config.yaml
image_size: 48
loss: "softmax"
embed_dim: 128
encoder_qk_norm: false
encoder_expert_mlp_ratio: 0.5
text_encoder_norm_position: "sandwich"
text_encoder_mlp_ratio: 2.67
text_encoder_head_dim: 48
text_encoder_parallel_block: false
lr_schedule: "wsd"
Rows from block 2 of the text encoder of a small contrastive image-text model, named by matrix and row number. Rows with one number belong to one neuron. Each number is 500 + 25 x the weight over its row's rms, rounded and kept within 0 to 999. All counts start at 0. Numbers have three digits each.
Before each neuron's rows are labels from the 100 texts, of 14848, where the neuron reaches its largest size: "tokens" is the input token at the peak. Only what is clearly more common there than usual is listed. The data: drawn small creatures on textured ground.
# gate: MLP gate (text_encoder.blocks.2.mlp.gate.weight, 848x320), inputs 128-191
# fc1: MLP up (text_encoder.blocks.2.mlp.fc1.weight, 848x320), inputs 128-191
# fc2: MLP down (text_encoder.blocks.2.mlp.fc2.weight, 320x848, transposed), outputs 128-191

tokens: "striped"
gate.56:491548484490485460495485505486509476496510510481478521533536474519480525496493491508461525457501512520471503531529536503476459495493481468494495524490463481455465490507520548478476492531447492
fc1.56:485564484513516536497481537505505477484478491489488501512536505507468509482484483514478534484507526475472503514512548532503498465492504472530510486512497491458432494518477545503484488550465504
fc2.56:496513487490486493522485474520495478472543528532505496514523487531487496472492500466532497505518536514471524479534508488469468475494476452508510467512499530521465483469534510547511501483493466

tokens: "turtle"
gate.249:530475507529536515501488541499480527496457530526484447510451515489506460508496480509501518515501531499479490483485494472483523490460529489491505519513479470469515486508481501494511480541447553
fc1.249:466494476514517506502472489493529483432515499511467427507467490487564503507504512472458474547518505520517493492519489517517483515504482526516508510514495485456494505537509490480564465498457531
fc2.249:536535502519532540501503512481495505479490468476460458488428496534528466513532530467549526471454539509501501526524520507461510506514488499474481498503472542512473491478489489488537504469479489

tokens: "starfish"
gate.467:495450488494520540519535507479538516529479506528493509504459542478516476495498516517476490453477510510493496502486477467527475491491529502506499512560486447528506480469504516504495490519467503
fc1.467:492478487510525523510512498501534520536481510532508517495475537469551482491484498509510488453503496505517483471471483469536485488474520510504486520557481479529478483490495506492493478510476459
fc2.467:520498529555554564464520494492478497556466504493492499515486523510479495503488464533474497496506510445516520468470506494526483530483491491477477538521512473482478493470487504452493563472486478

tokens: "starfish"
gate.369:497451521524497565493473493476534540534513492486538509536513542528488465496535480504487498490458502497513517465514523502539503522479533455491511485523508492506482548491513504439510513491467483
fc1.369:511480509494527549533482491465508528469485524463529464529504508510543488515491496521499528487510477483529511499465482517486513533481480461515523490524507509494478471488487489513497511505450489
fc2.369:464500543538517526501497537514465509490499537520465527482474515493523520515519525475508512504517509462509489486512515507535511495461515435467503503505528459509511532483485503472488529469476467

tokens: "white"; "<end>"
gate.551:512510480501514469485502470474514538463546502519483508516520516527540516521548532454523460473494554535487498502506473482460454509481517512524554515507491486500491551506492498513508466468501545
fc1.551:528505476475461536513496528500529430482513531522522539540499523458513491517498497536508471489514507491492524501494491461483469524514505498508542524543501509458487493486495488488481541536495496
fc2.551:492523493529465512508541524466535485556518523547548483513476492494486515490487532536512497537477484506483541451524531539478514507473472542525544502493464528458512455551486439509526511502516509

tokens: "starfish"
gate.519:477525517505555521497518532472526501505486507489483521532505479491492516497501517513485492496490471539504493469462503484506462496507483473471491492498534485511472487489522510469521509507422525
fc1.519:532509471508501487543528562471484502491515534478501502537518523479496546428528530492454472504501525518510482498439518465479509473478507482519501495483511486508444469526482505477539538483468502
fc2.519:489479539496512556494487492543451519499479553480475519471504523498512504493488481481531514515499515502515506467486515476504432524484497494504487509516535497530520516438458499479489554469494498

tokens: "scaly"
gate.483:542493529501479497514521501501515491520488475460509525461492493491501462481508491537489483491503480519528518520519497492474499443519508513483522463484498444482541483501500450506495510496491527
fc1.483:482532488495515493446509533511474500467520531499517520560489527525488516492464459518504511481509498488465499494500520537530507537491495497547499509541472546492482454519539508485500503503527489
fc2.483:490469509507515512505495498541471490513526527523488485448480493485570504504518511455431513486531483546468478466474445506493499523513464493500473507511518528544495526483479497496488527499514512

tokens: "snail"
gate.24:466470487492431502508527495484530497491532513487457501487491525467532488529455488499492499540552540502451484496499485474485480465524512454527524483494486503492514474522534501512512501505529498
fc1.24:525542500518559515493492516491462512516469488520524490500502471538503515491541519496494526488451466491542484509508509528538505533474479538490482502511486501498469496489476507468487499489478517
fc2.24:521520534508501505504508537506511538533544485470519509519490504518473506502506496469498495497489473493487527501494546534496476565481520546468523497510542483522515495520519449482490495528495526

tokens: "butterfly"
gate.36:516489506510466495461480496502474562563464511533499557478512501492510486486471506473484451492516521499491465496476477503518511479529514463440503479511462509493532492472487538475502512489488481
fc1.36:485504538514499486535493495491512491518518462503490485493488496522503505470521519493496506492542481505519511493514530462520515499497474505499480500508504505480462508576499472468493527462471490
fc2.36:484504466465518494515467507568501491454491491516534494481487465514481483485499496475540494459486504483475470494514503502508497521453493503518505533453500485542500525494518520492562459473499514

tokens: "butterfly"; "<end>"
gate.683:526474464478497491499507513463458491491490493505482509472477498508523507488516464526498538501514529526505538486512482474534494513514537496499491492476537447479516550519476504526527474487472555
fc1.683:537488510487524487508547531483514521486537504482486499488495471490535520475477478483514518463512488549548540453521455497535499479473520508549491470512504464447522488515455510527515483467502540
fc2.683:495526513499476514517521475456537489506507452526511489523476522491477494505542486516466444564480539520497499497494507512454493501499458528457462511495534477538489472472504445465491494474482501

tokens: "white"
gate.80:487518495520504475524508519513473503513506526485469495477485558504485491567477492456520538519506528465479509524507482492512469480473495569522524520516464503491489510490503483483470504513495524
fc1.80:486540429481509491503501516484453523509523475501459479510460529497536499485536497485481510534500520543462472451513476524474480496492504540463546510528438482497517507479554528491504547506505487
fc2.80:473497466524470459513489477472515499487506503475496512527492448544540512495473512504469524529470496513484485504498506544475449532533522538497508522505484534477513501485510495490489506474469536

tokens: "orange"; "<end>"
gate.469:553500545493497480501491495483510541487468492506496524544456487510475530559522506501510499507477535520513465507502497469500531521490441510504538506493490533474512458517574479541529494499469518
fc1.469:542505506505520537525516517502514498530486519490466489469500502503483482446494530520487489509520534475491486460487509486495518499507523484523531534503534489472502524478478495497507509520497514
fc2.469:466551466454454511453497491524530516495476540493544473474502473542483500488473500514519529543481504457530523517509512480506525477551540505498529499507489484512524522448504507485442498529541472

tokens: "<end>"
gate.247:494517493483470523510501505470504478473512487529472527483483479521497516505506503444503540530486520492481508530473507559504472474499525481496555485516494502489555509525500542515487482509497482
fc1.247:501489497508489468516530493526531491519495486497474468484525490463542496501528530499511476513493518515527526497523523511522494547448553498518474507500490479534481471504463456539516512462501498
fc2.247:466534540440481455491462524537510499493516523501533467441495470505553534460499516496542446495499476512518494497518478502493464514509528515496529517548434497500508525545503518539498480470503524

tokens: "scaly"
gate.736:540502506513502517503480506466504516510474466514487482493489501526491515507508558509507494501506434522470478551498502489486501507497492451518484479480526467495496514504504474567494491531529495
fc1.736:457511506515480497492514512539525472488539538493513511483505486481535514501498462474483502492465563489502539443539486528497530493496505535478546514535467512512466493510488549485498499497476501
fc2.736:446519488503494502515461506503482481519525470494526488524492480503534518555530483504497552523501511488505523484499504487504477518467481498485482567537503514502482464544537525519505497483526531

tokens: "turtle"
gate.10:521487520533499468465495484500530491471493438550449486457494501481531480493479457446544523511487483534481526523535519490530499504516469542490432511511496474501508507511466490497569509468489505
fc1.10:441476503498498515566492432530498482511525473489518494506470498503512526492535506549519512519452480561486532493491547483495516499544489474527510497485497542531549524480495499536475543526516462
fc2.10:462500459436464528506511470532505506483481478470539527517528489505492549518529462540467490537525476547495497495545510469521496483505467478559513445474495502473509481522483498512478473535482506

tokens: "snail"
gate.276:478470478480487462481505493483524513543461491536499494489504473505516488490488460489501540516490526469497512534488500513470538543528526497512503469499481555529505458502540533497472501495502492
fc1.276:484479497504485498486516459462506485549480526548491492501524472449499481507505499505482505519508548440550474545453487513472503517552542526501517457463483495531464451460518526500462523504501490
fc2.276:493470514477491477538473529507489492474527533513496536520533485489544528505520537507488493509518517495512514521504470473518551539501532511485507479496478510492485541509535495504532517537457505

tokens: "turtle"
gate.176:528524464553468469447504508500477555477492473515483463526505457510515477501483499450476506548487517475475509528511431522516479585493475483503489510510524500448527471525470481507496491462455489
fc1.176:512498447559515481468483499513493520475490450535447501512463477503528469514442516518497501514499540461489532530506471566528487553482477493513474515475551503436522460526466428472513505472448502
fc2.176:513507493529516483473478542492474526553519476509462515516497480467523502503480531471477518481507470526495467512527489526524494504504476479494498552497509503515475533492460463493506515470519506

tokens: "black"
gate.192:500512520505493431488516494529496488513515542531484507477549546557505499499524468512497484554514527518519481472516476528515521499478501471488527469520465473496529494524498513510525529534471505
fc1.192:476481493491497516485468494498529491481507484490526511498527476465487472519457580500502535492489494454472493498459527450489496477501466522506466534487503530524503519497502483514478506488552496
fc2.192:507491477500511485513496504512480518526477491494487518522465461447510482495480497462483499521471459471464490485493486489497510479490533508503474514473503505483515527503482513483456515473524478

tokens: "dotted"
gate.363:545504502504446493474535480516505477467497526515509519532523510499513533546462481510534474489531477482518501489470525484505543508483464505472515517502461459440517485449555471475526458476460538
fc1.363:515481476508519520501450453517496513473525492491470516488488513492543517476465496551484526524474499543507516487494546480499501495521507520460492480498508449456502519470495509449496503522499489
fc2.363:524471506521436469524500480479502499475484474496528546515505515559516517534470495503522493487489515482462459496503526471446504536522511530492507551526468512487543512490527499421501516505490488

tokens: "white"; "<end>"
gate.183:508524512531476502490524493520444485523476479444518514473466494502485509535478522485464490521458507500522528466454514510470497478504456563506493530526482470513501509498465499509489484525464520
fc1.183:489472536501487541498533475485560543531525496578483535512534504493508500518489500500503518495523479471461465483551448513515520491492468441469497496501517524526512528535549496507546462463474514
fc2.183:469519514506468485512462515470471504517470467478537524469526495500495464488490473535483504476479466527482538493505528467480517489495473565492507531541462476490515512523538489508485525508497519

tokens: "starfish"
gate.142:489542521551470511510514471500517499513499504537526516517499505444534468466535470506470508469497500471462510501495477456552511505522515512539520520498490485526562493510504490482497471540440495
fc1.142:480496559502463489489479501528514536531489491499478478479467466511512478551480536458432523512560501527501498521512498533474516499471492516474486484469491482537540516506517547551468528531500497
fc2.142:502457529541492507504473505483473518489526530474501538460513503497489527506503503494519493496507499492507455520526492477528494487563523507509465503474477481483513463538508519491539489527502529

tokens: "dotted"
gate.492:535483481489514462473521471518484467467507507499494533509532519493525503530477512553493512531518456474507505488481516502517528510478504513482525490523491481424500499443499475433500449503490527
fc1.492:498526525484502490485480524473519527529481525481487485462498474503428464470547494428526476486494541498487448532505451508487499502509530477533518516500514499537485506535499525550484518472511474
fc2.492:466551492474524532489488514508496512505535538486517444484510493458442529464568499497474522504499502499504533508449464531518492474494504465517499480489524522488460457532453514562465484519479498

tokens: "brown"; "beetle"
gate.268:509487544504469484530497492498484478514520536530473497471537502535494527546531505527473592514491480489493495489476527481484493570488505487475508477528520532502497542514489543469501480479492475
fc1.268:481517525519522518500492526497473470509502562510478479466554493505477525513502492471470548497498469516498533534466522492495469503492476476536515485516537533508515545514506540493509511495510446
fc2.268:476532509514557495508498524491483494472507511507457524481481514482490510482505537503528493557500464512496508476500490529502462498514465510508474505532536489522516500492440529488509503535458476

tokens: "turtle"
gate.611:504483529519472470452472525519529506494517469540494507478479474541472504525454521460488525474471516510502490532520479519504498529454469548515524497508499492479503518496480531489554496495537513
fc1.611:501498470497445491445476543484509508470503463456463513442476472464526528511530525459505493509484542490499523516503540510505499488474487485455437521534497507461519486548501455483502496489477520
fc2.611:542536526535501512478540585436508507519531539513454502501459510487538443568477522471491526468494513465514492543487494508473484477494473501477466572516487479500478471528483499516516532470457523

tokens: "scaly"
gate.146:500474502512481503497513475488481512465487525496519484486518452498511501513492509458522461523455452498489500551490488495509502470534487483511511487543506520498520496498474527535507500523554483
fc1.146:478494504478523472515510534517527530542515487482481502522484538475488508493521472508478501482541504471491487414502529485482514509481537519505487530517496469537489512503537483476457495484459539
fc2.146:539528518529532484472490506482502495507496481494506510537476519478494539496562504505464486484492507473518488525530498488520525522458547481490536533492510522514513508491523466528490479482476514

tokens: "butterfly"
gate.420:449511496479532524501497514453459512550494496482507527479510495512538540525442495506478497462515509486470500528463530528552506480489511519503467481496523529478489508486474484502478526541500496
fc1.420:509509500508480458491495456540529481465500481518508468504488496489472490482533510499529479515483518486535471479525496500476450531484467471493507509488467499526507488506520506510564488446502508
fc2.420:513532509466504544525507499536512533480494481463476516518476512506495477487494525492484482525505514501485504489489522526513483517460515492458473530484511480482458527485464482466512549464521470

tokens: "white"
gate.607:550447475503526470494490536461467499508487520545526501491483541528515521466503524496506528511491484454467498506499468503481469488481512524558573525533514521469518492496483491517477441509500502
fc1.607:490493456584514449497505516501480485480502506476511542520482524552521536504489490494499543495463502532458496469483516532494467520492489539553519508506482466515514509473455516479512522523462526
fc2.607:533519473506515550560482482516499499516478502465488502511480462483527457495467484470544506546467489459484501481496518486492462502499485513523533467527515547487523480519494500499473540539497496

tokens: "butterfly"; "<end>"
gate.191:497488468456456535499511494487473445491504504532495509495519462502550551476499486514533484492490517521511526485456501523491506462533506478529499537486459499510541504448511472507517492511487523
fc1.191:581502466505522520486515464544455454530510516526505486487554521469530536478454449485550495449491511497533495490469529515505503459487479564509496545548508507533516519486522493499532476499513500
fc2.191:483506499509466487500499498504517500496519505482443506480519538515537530503515460555440510491522499538492494503488519472488504475504514532499519511529508503503516498478497489512536542473494506

tokens: "scaly"
gate.388:535489513463506506463536465425477500485506507442499534500527497495511463453504510478526496502460467510499506518486497547475517464501456482511489452463478470464502452489506529512500488529517485
fc1.388:462513518507534458529496526536495517508492481511496484514463548500490514489532481510461509510562521484469475470491518521519508504496520505476495526500490508509483508500524502484469524496460509
fc2.388:501534505524536492482496512510500496503517482494516509548490497480487519497547485492473522457486514477501472506556504489523502510481532481474520552523527524503491493493501483550508491469471543

tokens: "white"
gate.755:498495471518475543498459487465464470552499504515443527534508516493507520497528502469497524539506520449515478461496493490544478506466468567491549496496468508477435506514476478510487499519496492
fc1.755:474507487513476529524498467526519509483498494486503512501525509532451511516502488524498506462545492475498489493519521463491503494487435450464486540511510505492531530526505480494517484470510489
fc2.755:504488475517530487483535504509483525495513460495510541491498493519538536491478538488519450490522522524496510532512512515511520473538544470493492516506535438505519472512524499487555472489533475

tokens: "starfish"
gate.261:518514459522506516513507481516463484445488514518515472523444538509490525494518548492490451486483489510475520480455496492496483494546512489520518535506509512533477502468512493487480518517468492
fc1.261:515512449526494534507522507513493469471498535521526476516459513504489518501509563513478449521485466511515524488441523497489484478542511487524487531522500481539479506438502523460515503530484472
fc2.261:506507499517501514446516548498485497515489538534489509519465539545480490543499497525474494483495489521458479479523477465493508492469504503513505474504510472483518479463465502481451454457511500

tokens: "spider"
gate.692:502508479518534475477482507507526472480492477489507463497531472511527487469492509530483502518467495506501526501531481492540495500521477485494514513514564511482536453501478546498509491489428504
fc1.692:510493536473493535524523497481490479490522504497514549489485543508492499504507502483473510473535505492515477498502520470461500481474514522506482445486440523514492527480497466500499506529563524
fc2.692:473484535520507501467484467529517487466530513482535476481507543537459535453492472547528494494545519491508517469481498493438510498512516497463509473467470482540470502515565481541509521489494526

tokens: "turtle"
gate.305:523502493522500488450487516538509503480494490503458490462492498504496476506463495477470502506522566472497500526519541506465516541473504533470470512493507489492478474518493487481557517509505528
fc1.305:473492486483499526588510474479479486536491537479504513539521514507487550494530508516538480497501471511494530491482480462485484466502510450515541499517489484501506494471510506521444487530502482
fc2.305:456492454475489517539475444542511485481464519488571510531533505488465564483551472562517487536499467565500495476495508466513495488484501469512548461479499532459529492498506528525456449521508514

tokens: "butterfly"
gate.659:502485472505508545450508518473479483565543533478517495480493464483554557515475489537521498505521478525520545514474532458552486510497513515501465514495496489513465456510492525505513503524488516
fc1.659:471502513494510462538507500491488523445447421528505475496517504505480481499521500448493495514473494499469486486520485522470504475506489480492524474506495482477534553465500507516524482493483459
fc2.659:504490485473535519531503489493519522504502507541473498507466477525434479511473493492464487509461499525478475494534499507478515523456502475526489480500525530457456507547487513493504485498521499

tokens: "snail"
gate.79:485452490471479470501486490468531498504476481534511482453547495464497491517484488518503523487492549461504474500499521445468481478511496511446520480510495531492520524541541496498455487487516481
fc1.79:497463505499464494511499503492547535554438498531511502470554498469501478503490524509525522494497547491486473501452509472480437461538502523484500504477496529476523504515530513516478514507512451
fc2.79:456496489503510530549473443503482490475462519525505467515527505540497503484530525493471489462530494475482508518519466459519518466479464456502500436507489511494516488453527529532481514471532453

tokens: "striped"
gate.198:463497527500462492498493521533462462464524480496474554519552492517500508530523496514466549491496518473489491496543524511487455478473515490496489482531516508484475453486499530533501469502469486
fc1.198:506519530489510490495499516489489509488489472487477533508546548557499509488495496514455540503535524491460459535521558503481464470491482424492494512499472530503497471509483545540507510524455493
fc2.198:472506491546437467516487531503506487524515527505506494501530479513445465517515481492531511528527505467494518485501468501534501491515506507512507480482468501485458499517505489537517501491481432

tokens: "starfish"
gate.405:488499473501506519534493513475485549500502518476513444515474517496532516532515520520474534462495504460507439480438501510532486484492500464522499489494497450506452489508492473483524510494471482
fc1.405:502501527513444445483503506482458443512507468516488496479488462470498483500484490487491516526516475549476496519526495505507528527483520542476516484490513511482531552511495518512480486491542508
fc2.405:479503481473483465484518489504525516498501503506525493544497449488505508519492500515521506520519474526486514520498463516476534522504497520506493465478472479469500494456509522525484461513509548

tokens: "dotted"
gate.567:521525518542472508512503480508472484458509484469514504505492564525517491523472504501493477531484470477547471508476504481510516517538475524482544517507500481451481495479455513493477527464492487
fc1.567:492490501509488487517510482491506535503485494474482488518474479470495534516460422525504503482511487551509522488473535470510541524473513451463472471526470468478501525513543497491526466488507508
fc2.567:522497529502447453491479440472507520514535491519473474523490473550529520504476526484520505471490568513461506506516503481522507501503492511513497502473474482517540471486515517435546458489486501

tokens: "snake"; "<end>"
gate.536:454464487492503494491495478491470507516491491480494530560492469537512475499487564483552490470543478485448528511489464498493528530519482517492473526469523519491482480486441521528530501517515508
fc1.536:520500470520461506528497473499461447482521528459535529500502461461520488539540510537477495510456455488512460517516510481501469504509484491497516484509477491482485479520506518473454473467557532
fc2.536:544485489527430539518519511512452494523473476508528413477495538483510504489492515507470548512466489512490518504451528529453506518478463523515496480523496514502508495521489497483468487480483550

tokens: "black"; "<end>"
gate.250:531517517502565499492486473505473520499536539529539489509497495524500510470539508484500486486499572472498463496495486503517519509467505491495490507489499492467507504465506500515507512480501495
fc1.250:502491472451499506473507491482470490479520504447486503519545512513482505478471492513480453518476450497502502505499450489512519497478462521499515511521470495469521507483555469482484503506483479
fc2.250:477488499522515475518502509475530516476484472483472492518531544514524521506463521539482557514532489504512540531562504552530508477503427457462484494513506523502500487500554509526502452512497486

tokens: "black"; "<end>"
gate.575:548496527479537507508467503498498494520522502455530539472469489508486511481497500489496468502476496517484416480521527491513520487520480493490515521507515522525534474508529450513543450486461490
fc1.575:456500519516546491511540522510476532493475461559475453512541558497503487523521506481514516519568503472517520519483485480465505494515562456515485524494510495468511498482494484502489525518550484
fc2.575:504471507482488463492504518502509519472470500548512506495541531525481516497488494494502523527540526484514555543555480493534531498533525485472500530494529484508525470518518476525481510482523482

tokens: "starfish"
gate.426:507515456505553543502505491548511534523485497549539496497450534497517484517495526523489485472487518505491525458447528467537498497499496505516486498538495482521477460482495489494514517528465467
fc1.426:502467477483533531517532488502520518488477502514520503502452550487517515482522510500501479502451524513489509468459496495523480491510485495479483502533435478536481486497542484481499514533509499
fc2.426:499523505552530551492497495475467487540461511510489462528468539503505496497486490510455484479489503469508487481455514462521485505461493453520481538535528509511473503475488491473490546463466486

tokens: "striped"
gate.103:515519507458502531471487516456500501506524519517499538503510480481507466504509512490511531515462552524517501467489491523494537487507449500546504538499518510506426473483512508505523553478471497
fc1.103:522499517501521517461480557483477516501535493537461485495490545464523473524475546514449493483513529529509505485522479527487537506478483475499559453481490457487448488456483499472525541530473484
fc2.103:471510528479494556500505488496509494452503507534497515482477458514436457492522469506473493507521521510543519525514531512473472480481511520460478521496467516554471500476533521538479534465488518

tokens: "black"
gate.733:505448498500471458485501513481544486472533551507511522518501441476466481541462475516509485488461536526479536479542494515508471505473511528467509491504472511509489501486481516485460536453491457
fc1.733:507535499507519554523506494531461530520458456520486475474506572535539511474522513488487530515536475494505465520468516479488524485524481475547491515509505511503517494503520475537541473566512532
fc2.733:476521500478534501489528477506483499529463491508495481464497540501497470464532517513493479494509525489518518510423485534508489538503529522511482493523522477497522505528477478482457519542526520

tokens: "orange"
gate.232:488524412499497487528488501539485522502495499484496526479465504519504510508513489469494489482504508494482499486460468528500511515492545544480470466474507516473479511525549485485455480500482506
fc1.232:516505532485523509472501520489543504468486495494496552474490473510493518489477520501522492498503494446533471517529510525493505495521493514492540507507468451526459531506477519511463519484532523
fc2.232:473496478499512477517483511546505513543482455510534574516518498537504492496472474493476522484500516501487500527552450554505571522494482454488502510467501495452489533496513499546473476518511456

tokens: "striped"
gate.295:507516512480505492518426460481524538474473483469513503496476503492479501468533542535498559506527523488488512481505536479484516471545472518495496513491486519488475510541529525541482516519477475
fc1.295:484477534505539499496500526473535520518501464504471481516475515473497541499500505494487512485503498496509525495523475566517449512510496497497477539476467491502526511491487514485474458503484470
fc2.295:528493515522449506426488507459489515487509479485525531481524510492484445476484521557516529506450472484519477521505564497539532510511489493472465499478457474519512488539516545478514487499550504

tokens: "<end>"
gate.22:500550494499479497471525490519479494519513528499498511501479500482495461478510562520458443530473471500498506537491472464495485511496542536517496509512531518522524467444504479501467474529493495
fc1.22:479482503471487485516492523505549487449489468499491501476484511533517545529501447489531527465499522513509473498528517546527508484505472496454529477468474502464464525560488503474517538464501496
fc2.22:486500501483506483510484521489531521512511476538465487479449522510495510508551517511541525453466508515524486503514494531514497497556481502452513496471532523472530495512485475489488503513466521

tokens: "white"
gate.288:498480516492506510510496480484444519473513523533489520529511517479515488545500538494496470524512463474514521502529526494501475542480517481503518495466552487531513481493483477514473500484539499
fc1.288:481492458520499498501525516519575493512501527495483496513467477531492533505483427507538510465478504523492487484491486502558520470480504488512519489525477484496508525499501532490528516510483512
fc2.288:482487535497509478491500468514535484478475503543457497492468530492514515473523508493534539496481465528482483525532469501528541507526511497490477533449482514487508496483518525505461479537520475

tokens: "snail"
gate.764:480464482474530512459494488490538495497526518457474529465524497492483534465470476525490504509532526493463520496515483521521516490484579475516506496516497484501519515506509526516539512497512507
fc1.764:498547511526488482476502496522507516503495487487516464516479485520491517512523492487528483464507483505543532510508510549479481552480511520499485519528505498477489504480486519486486517499497535
fc2.764:496512519514493499533484517466497536541561495474508462527496530550486509476527511501493483527492469445486528492497532507498504538481506497474512506510521505517502503514517478474531488495483547

tokens: "butterfly"
gate.314:506484499548512492518474495473536494523499514497509517539503483462521525494520515480508521492534473494492490506490562518552553517514522509467525499537527527510516492495478481502549473512505515
fc1.314:490480557516466516519479514478478499532529510500481506506512477536462483488460502550490475499493540480493484483494446477445450470530528459502463511476516504490484507511534469507511515533473526
fc2.314:519562491497480525497468480516530498477506462512490488501549530504514476512535518475491509483436493511469520516488527536521548535497477552439497485487493507537494460463501514510505482431529514

tokens: "snail"
gate.477:485486454495462505489520488505505482448527475463473499502498478495475454516469469514484506501534550454479526502491467495508498483525472472500501484463472482457467551529531492476484481469505499
fc1.477:557518536535510494448533503484522493486454495492497478498488483544516507501515539470468526510504482481516476508486522513475493517490497489486487534524558519516516468483432496477523492456489530
fc2.477:516537535531473464509494558490554519499493495511492453484508511508502521521541500489516493486447476485474496494498493503518540521467476503496501478521516476496495506508490507493490475523510555

tokens: "snake"
gate.543:452510478480489507490539501491518502515530471563444477485490476494518474480540557507507493495483455488481514474505496504530501488503471538518528491467510519514465512502423507507494498493490490
fc1.543:497544434467495497469529501454473532444489547476505471522460509494500479480508511500484520524499507495515509514490509487490481504514500467474467497485510479503505503505537510458477525481512521
fc2.543:498482474506511504456529525466480506509528492491496461500458465409490494518491474471513487511441515494504471493504496479492503504487487499503508496478534534514477470497505512539481494529472519

tokens: "butterfly"
gate.221:494495488535505529479509463483501516519488464475474457506525494512535516483562496483469468493534531514503508500503469525465479522531489498531495494506467496461489518487513471489475518494481493
fc1.221:519517510508537498439538474526525536510475472472504509549512466512545492507540479508447505495490518506544504503469479489509506494461469497527524502478496480526473494537485443515514527509461513
fc2.221:488492527486498466489536538490449540527516537476490527512524460491506491518475467542546482485512520541519494513491475511485507497537544498514498506507490493517489481489513495490511558526472507

tokens: "<end>"
gate.598:533527553491509499486490487470479447501532516468528519500542570483522473505480432484530498474507497518509459495518522545509525507560497491528487527486553501529482543495516536490510496501538533
fc1.598:509518560500512512476521470465487453487540545449550513499535527513527488501474475499533491478472496496497470500503522533494534519554482495515485550456536509518465544491514531493514513516530495
fc2.598:500483504563533489520529524497482517459522526500491450528510524506445513463489447522558493510495477524473537511485506500527518548459501520475527541474519459471494470479512483517511521519470472

tokens: "<end>"
gate.114:490456528509484480525497467520520487484515503483522499486518507505497548526460507462504501554466531507487512471514557503494503509546491464481509497500512486529515476514496505487517497510470522
fc1.114:501514539517542449513506507492482480520493510493471505506485544498488481459496527524480489455506521483503469526508481482473548535539489519495536536456539475473468467518514486521501477454513511
fc2.114:510515506482537493517464516460498512509476502472468503500468472536523478543495569500478491499470523507547483511532488526479451509519504441509527464504517497484464489532494529495514486494492520